From a checkpoint of a small multi-label image tagger.
Model: 2.96M parameters, 32-pixel images, norm layernorm, depths [4, 4, 4].
Training: muon at rate 0.012, batches of 256.
Data: trained on drawings of small networks of dots and links, 48750 training examples.
Rows from block 9, named by matrix and row number. Rows with one number belong to one neuron. Each number is 128 + 24 x the weight over its row's rms, rounded and kept within 0 to 255. All counts start at 0. After the name is the row's rms in percent of the matrix's.
# fc1: MLP up (model.blocks.9.mlp.fc1.weight, 1024x256), inputs 172-255
# fc2: MLP down (model.blocks.9.mlp.fc2.weight, 256x1024, transposed), outputs 172-255
fc1.296 099 [137 110 136 131 143 113 154 114  96 138 178 140 134 126 112 136 102 146 138 139 137 133 124 128 126 105 124 128 121 139  94 132 145 146 121 103 104  91 131  92 127 151 137 142 138 120 174 108 127 109  88 140  79 109  68 169 140 146 108 164 123  94  90 100 155 121 168 131 114 128 137 122 147  91 155 154 145 102 133 108 159 110  94 132]
fc1.297 093 [122 140 138 132 138 168 106 148 118  98  85  90 132 162  75 136 145 128 117 124 143 113 129 109 130 147 120 139 155 148 123 144 100 132 165  98 160 166 152 141 159 114 127 120 110 154 112 197 131 117 120 151 117 136 143 143 161 135 122 135 103 146 136 165 112 158 132 120 137 102 116 118 116 118  98 144 111 153 112  61 100 135 124 104]
fc1.298 093 [162 136 132 158 116 179 188 112 124 151 100 117 123 115 121 140  67  99 101 106 154 182  97 106 157 164 136 136 135 134 137 158 103 136 165 121 125 164 113 126  89 121 116 139 106  91 158 125 145 112 131 120  95 111  99 123 158 103  98 132 136 102 139 156 142 100 131 165 133 116  97 167 138 140 126 151 135 139 132 126  91 156 152  96]
fc1.299 097 [141 135 139 101 151 101 172 132 121 141 107 119 135 100 127 114 114 149 118 145 122 117 140 152 148 108 125 110 129 128 105 172 138 182 106 120 109 143 155 136 118 129 137 135  95 114 129 101 114 129 118 155  96 127 150 146 114  87 169 144  87 103 117  96 132 143 130 133 178 130 112 122 134 109 134 128 104 143 150 127 158 127 131 185]
fc1.300 088 [131 113 123 149 140 108 130  78  98 155 136 148 113 139 117  75  88 112 126 126  89 105 132 141 118 104 105 134  59  90 111 119 180 133 124 140 185 117 127 105 131 137 131 114 149 114 176 144 120 136 141 109 147 140 168  98 115 132 133  92 112  99 150 117 119 114 142 124 113 122 137 119 147 119 114 149 127 120 125 170 132 137  85 132]
fc1.301 074 [ 78 113 113 108 118 149 134 118 149 159 142 126 131 103 154 101 116 101  97 111 141 112 126 139 156 124 159 151 124 128 135 151 112 129 120 126 102 137 118 125 147 116  88 119 172 140 167 154 100 139 116 127 103 153  81 115 171  71 138 116 116 121 107 106 131 158 136 135 151 149 108 122 117 139 144 128 104 131 116 107 130 135  90 130]
fc1.302 120 [146  93 137 151 120 136 146 163 127 105 131 152 149 131 145 117 141 143  97 127 169 122 172 151 159  92 112 103 140 133 113 147 156 108 157 127 123  97 166 113 123 118 142 130 103 107 153 116 176 157 162  96 142  72 138 115 189 156 130 137  97 132 133 131  90 142  77 143 135 116 123 141 107 104 138 129 161 139 108 126 115 119 136 107]
fc1.303 101 [121 130 162 124 165 119 120 106 128 164 105 142  83 163  85 123 113 111 128 110 145 125 133 105 125 173 116  87 112 118 125 136 120  96  67 100 103 138 127 114 144 155 122  97 120 156  89 113 121 155  97 128 134 127  91 155 111 126 161 163 113 150 136 130 138  95 121 130  78 124 145 135 150 159 159 147 134 116 120 151 122 139  95 133]
fc1.304 106 [161 152  89 115 133 130  99 152 136 133  90 157  89 165 149 145 123 140 111 131 130  83 105 125 129 130 177 118  79 103 112  73 111 118 127 122 179 129 102 112 137 125 114 151 113 127 126 139 110  78 125 118  90 128 147 151 154 144 151 162 121 120 140 111 169 163 115 157 130 152 110 162  93 126 114 150 164 127 155 158 111 117 118  87]
fc1.305 125 [141 141 110 131 162 119  88 158 137 146  86 137 175  98 113 148 141 105 146 161 130 174 127 121 102  96 103 124 124  98 116 102 113 100 132 112 163 131 138 134 125 142 130 142 157 112 120 147 165 172 139 117 131 119  86  70 120 112 126 187 128 135 143 183 107 109 136 105 164 106 132 156 143 143 134 139 117  73 126 116 104 105 152 121]
fc1.306 087 [132 135 162 129 162  95 116 137 169 146 130  68 149 103 148 164 159 131 105 142 174 146 120  95 127 154 106 139 144 146 124 146  96 100 136 156 137 155 135 133 123 125 111 117 134 142 137 153 142 122 134 152  88 129 141  89 120 103 146 114 137 108 115 135 100 151 154 135 128 113 143 181 122  77 160 136  79 171 120 116 118  83 153 163]
fc1.307 107 [104 124 135 125 133 102  83 107 139 101 119 152 137 102 115 139 115 137 101 132 141 133 137 107 163 109  85 154 141 145 129 141 122 127 144 182 112 139 162 152  76 109 123 117 112 107 157 128 152 106 115 127 119 117 123 157 157 136 141 155 142 113  97 167 107  96 100 128 136 121 116 110 151 147 178 115 142 110 229 104 165 122 116 109]
fc1.308 120 [132 144 124 139 127 111 128 164 141 126 119 140 132  89 165 123 121 167 141 169 115 142 160 153  93 109 147  83 113 109 101 133 126 108 124 110 185  96 138 145 108 122 160 132 119 161 149 113 166 120 117 165 119  83 112 137 128  89 134 146  92 148 119 150 148 115  98 164 129 162 118 119 138 122 110 129  99 110 107 124 128 113 145  95]
fc1.309 079 [149 139 153 154 139  91 101 132 123  98 102 129 133 156 108 153 103 122 157 115 140 124 116 188 101  94  83 135  99 115 118 123 131 109 129 110 133 135 128 174 105 104 128 149 152 102 109 121 127 108  88 157 125 122 142 108 142 124 139  92 100 155 125 141 133 117 166 160 169 109 101 148 111 121 112 165 155 111  97 124 116 117 110 112]
fc1.310 107 [125 101 138 155 138 158 135 142 168 147 120  96 134 107 135  97 105 118 120 133 130 140 108 129 127  82 158 120 130 143 119  97 131  92 127 105 118 138 161 150 139 127 106 121 157 148 148 107 143 129  86 132 119  94 105  85 115 122 126 137 149 118  95 124 165 140 153  96 123 157  86 205 123 169 100 137 152 126 124 128 149  66 133 123]
fc1.311 087 [150 136 184 155 112 129 133 129 148  94 118 134 126 129 101 146  93  99 174 134 122  92 145 113 100 111 103 143 192 158 144 141 133  70 106 102 155 142 116 149 156 190 129 122 149 117 113 125 162 133  96 118 122 133 139 105 146 102 113 150 102 118 137 107 131 110 102 118 150 138 121 165 172 123 156 109 131 139 110 115 136 104 124 144]
fc1.312 074 [124 137 169 123 156 148 117 108 168 149 130 124 102 149 101  84 122 141  76 159 118  98 163 121 124 105 151 117 109 122 131 143 136 127 111 164 164 118  97 129 163 132 122 147 117 157 110 159 151 158  90 166 168 143 105 119  88 147 140 115 134 123 156 145 160  83 124 107 122 159 135 172  78  98 113 145 175  88 116 129 115  97 127 158]
fc1.313 102 [181 123 125 109 199 122 158 117 121 134 158 142 140 122 116 136 137 107 113 159 116 145  85 116 172  95 137 119 148 121 116 121 176 136 150 139  98 177 111 146 151 136 143 141 128  98 159 120 131 156 114 133 162 131 118  97 133 152 148 166 134 132 109 135 155 171 135  37 144 142 108 108 142 146 113 132  81  94 118 110 119 160 138 172]
fc1.314 122 [150 128 174 121  93 128  84 124 150 129 148 137  93  62 147 159  53 156 131 164 152 127 124 113 138 111 157 104 151 158  94 134 132 117 137 148 110 101 112 161 138 153 132 103 115 111 122 125 141  95 144 134 131 121 135 140 142 114 146 106 158 155 160 148 158 135 177  97 147 119 154  55 160 145 107 101 150 105 145 104 130 157 143 101]
fc2.296 088 [130 133 100 109 129 115 114 114 143 118 112 111 107 153  95 107 114  93 141 116 109 109 125 165 145 106 127 119 147 104 146 101 128 117 119 103 112 135 147 163 129 131 112 131 109 135 157 157 112 139 120 168  80 101 103 137 129 170  95 153 148 141  99 132 138 133 139 117 142 158 111 166 102 138 181 126  96 132 140 150 137  94 163 135]
fc2.297 100 [106 107 188 184 108 125 115 137 103 136 140  95 140 125 124 112 152 161 116 111 167 183  89  69 127 107 159 152  98 130 156 117 116 113 140 163 137  96 139 141 153 129  99 122 151  83  87 124 117 156  87 167 154 135 131 108 106 121 126 152 139 131 129 161  99  88 132 132 144 158 151 144 123 146 108 130 124 166  97  98  89 137 152 142]
fc2.298 101 [117 103 114 131 107  86 116 120 163  97 131 123 156  99 143 139 140 140 129 108 128 123 116 157 121 144 140 112 153 105  84 156 124 114 113 148 135 172 129 155 171 155  89 155 129 112 125 129 118 140 137 173 105 110  85 117 119 137  93 118 130 115 115 151 143 131  92 157 123 117 102  84 137 106 109 157 132 124 131  77 114 111 134  91]
fc2.299 110 [149  81 108  99 115 100 156 124 107 124 118 140 135 169 135 134 121  92 123 134 116 123 159  99 123 151 115 142 116 136 154  83  81 181 140 110 157 159 142 107 124 129 146 121 147 144 123 162 154 121 139 131 163 121 118 122 110 144 191  98 141 125 116 124 169  89 129 118 119 130 129 111 155 105 100 142 165 147 117 152 100 110 134 116]
fc2.300 086 [133 126 118 103 116 102 133 141 108 108 151  99 144 129 108 141 134 108 108 140 117 119 138 140 137 153 156 103 121  95 123 116 124 124 140  84 112 188  95 140 146  82 142 125 130 119 120 136 108  91 114 175 164 136 148 104 104  94 157 137  85 138 115  95 134 110 164 159  82  73 121 131 119 142 175 136 151 124 124 159 107  94 140 172]
fc2.301 070 [142 119  99 105 122 119 108 126 111 148 133 118 158 133 153 106 119 123  93 149 129 120 155 142 121 133  88 112 143 100 171 116 127 131 134 152 118 116 130 146 149 118 148 106  92 131 107 133 171 111 132 133 124 145 120 142 157 104 167 124  99 164 147 150  51 127 163 169 129 112 113 180 167 142  74  67 141 146 114 122 103 168 153 120]
fc2.302 118 [123 145 138 113 102  94 123 103  99 186 138 133 125 145 129 101  84 125 112 150  96  98 116  98 140 144 120 156 153 148 110 132 188 152 126 125 140 135 135  97 109 114 171  91 158 142 153 123 140 102 142 122 152 118 122 127 151 154 138 158 105 145 118 164 151 145 120 112 120 142 152 139 150 132 114 172 142  98  87 166 154  88  69 108]
fc2.303 101 [125 137 110 147 170 114 110 129 118 142 169 138 139 149 163 178  92 136 141 155 120 142  82 120 107 123 144 101 109 154  78 138 154 122 186 122 109 171  93  93  88  98 149 127 115 106 127 133 154 127 108 178  99 143 122 142 102 134 114 153 110 124 116 138 116 105 118 107 133 116  78 139 129 111 149 142 106 122 161 142 133  91 148 130]
fc2.304 106 [108  95 114 124 149 101 179 164 108 149 127 138 135 173 114 101 140 148 135 121 154 163  91 125 134 139 105  96 115 144 203 163 175 111 117 136 119  94 121 108  99 156 125 139 142 134 122 120 156  98 106 163 128 173 143 117 149 141 119 106 108 142 103  86 106 116 170 161 115  93 200 141 145 113 159 142 172 126 188 131 166  98  91 116]
fc2.305 121 [139 149 153  98  94 162 133 107  93  86 136  76 133 123 110 133 146 109 160 161 129 128 144 117 148 122 132 107  90 117 116 121 116 117  97 175 115 125 137 168 111 141 153  79 125 149 140 110 137 119 103 146 145 145  98 129 127  99 128 112 144 108 187  93 123 121 123 140 142 123 137 118  76  99 139 187 137 102 118 123 125 124 131 126]
fc2.306 098 [119 170 102 121 110 110 137 142  89  58 154 129 102 132  91 142 152 136 132 158 134 142 119 156 145 139 131 153 158 127 142 141 159 116 142 136 121 111 178  91 140 149 122 139 125 127  86 149  90 150 125 134 147 128 144 139 119 133 135 106 133 119 122  89 123 119 101 134 124 132 152  93 129 126  96 162  90 138 129 105 112 115 155 123]
fc2.307 097 [127 160 116 158 150  99 165 122 146 129 136 125 141 136 139 113 121 133 123 130  63 115 132 131 139 125 133 123 155 134 137 145 134 128 127 125 127 156 171 158 119 109 171 122  87 135 150 165 123 129 113 134 156 124 140 157 154 180 128 142 113  97 158 105 145 130 142  90 125  77 125 103 143 158 155 120 121 131 179  99 160 126  93 185]
fc2.308 110 [121  97 140 139 132  86  91 139 114 140 138 123 126  74 103 127 121 188 128  71 171 110 166 117 169 135 129 134 103 164 134 130 105  90 138  89 154  79  97 130 153 139 125 113 124 117 149 136 113 122 181 141  95 136 123 113 104 139  83 140 103 118 152  98 162  94 144 109 125 131 103  92 157 123 102 151 109  92 121 137 147 166 142 138]
fc2.309 075 [155 161 145 154 113 112 126 105 111  95 165 113 166 178 134 111 123 138 160 119 158 156 100 137 146 129 144  69  74 113 126 136 162 125 154 135 127 173 118 156 139 119 119 130 125 162 111 121 131  99  99 123 163 105 148 129 128 113 163  91 133 152 154 100 163 136 145 137 151 169  96 122 130 140  97 117 101 129 160 121 174 137  98 117]
fc2.310 101 [142 145 142 170 129 108 101  86 137 129 147 107 130 149 170 164 166 112  97 107  78 122 179 108 102 128  94 141 132 143 149 122 141 138 127 111 103 128 137 124 149 105 185  71 139 148 136 153 153 149 120 158 129 111 105  93 151 111 146  88 122 127 152 122 139 153 164 110 158 116 110 140 128 106 106 129 169 138 116 167 135 131 111 114]
fc2.311 085 [152 133 184 144 134  91 138 110 162 141 128 146 164 100 119 133  98 121  85 120 110 106 128 144 120 135  96 110 125 123 177 106 126 134 151 115 140 114 125 138 145  94 111 112 148 140 126 172 114 132 103 140 115  72 152 134 101 154 200 104 158  66 104 139 121 123 145 130 167 103  99 147 105 147 142 126 152  99 100 138 125 120 121  86]
fc2.312 087 [104  98 158 142 140 105 140 128 117 146 146  82 111 140 101 151 119 131 109 114 165  75 155  99 145 143 112  95 148 126 178 168 138 118 133  99 117 131 110 143 128 144 123  76 132 146 134 117 133 151 109  99  86 129 138  93  95 100  85 104 160 148 137 152 162 104 135 123 104 157 116 128 126 163 151 116 144 141  93 157 110  99 122 122]
fc2.313 114 [148 154 107 125 155 109 163 125 115 144 153 138 147 112 111 132 114 128 164 151 111 138 108 124 156 133 113 100 113  85 175 138 197 114 150 127 141 137 164 107 110 153 137  81 159 129 125 156 164 131 132 136 101 185 115 133 153 122 117  99 154 133 131 127 121 126 133 131 106 129 125 125 131 159 147 136 141 175 133 106 123 152 105 150]
fc2.314 113 [133 153 117  73 125 121 152 144 129 112 141 116 145  81 188 128 149 156 109 109 172 161 126 119 152 114 113 127 131 109 144 131 154  73 119 146 129 115 131 123  89 138 121 168 120 153 124 116  86 104 149 135 162  93 145 104 145 112 109  94 126 146 199 146 133 144 137 152 152 167 148  87 132 131 187 108 168 113 185 123 104 110 113 168]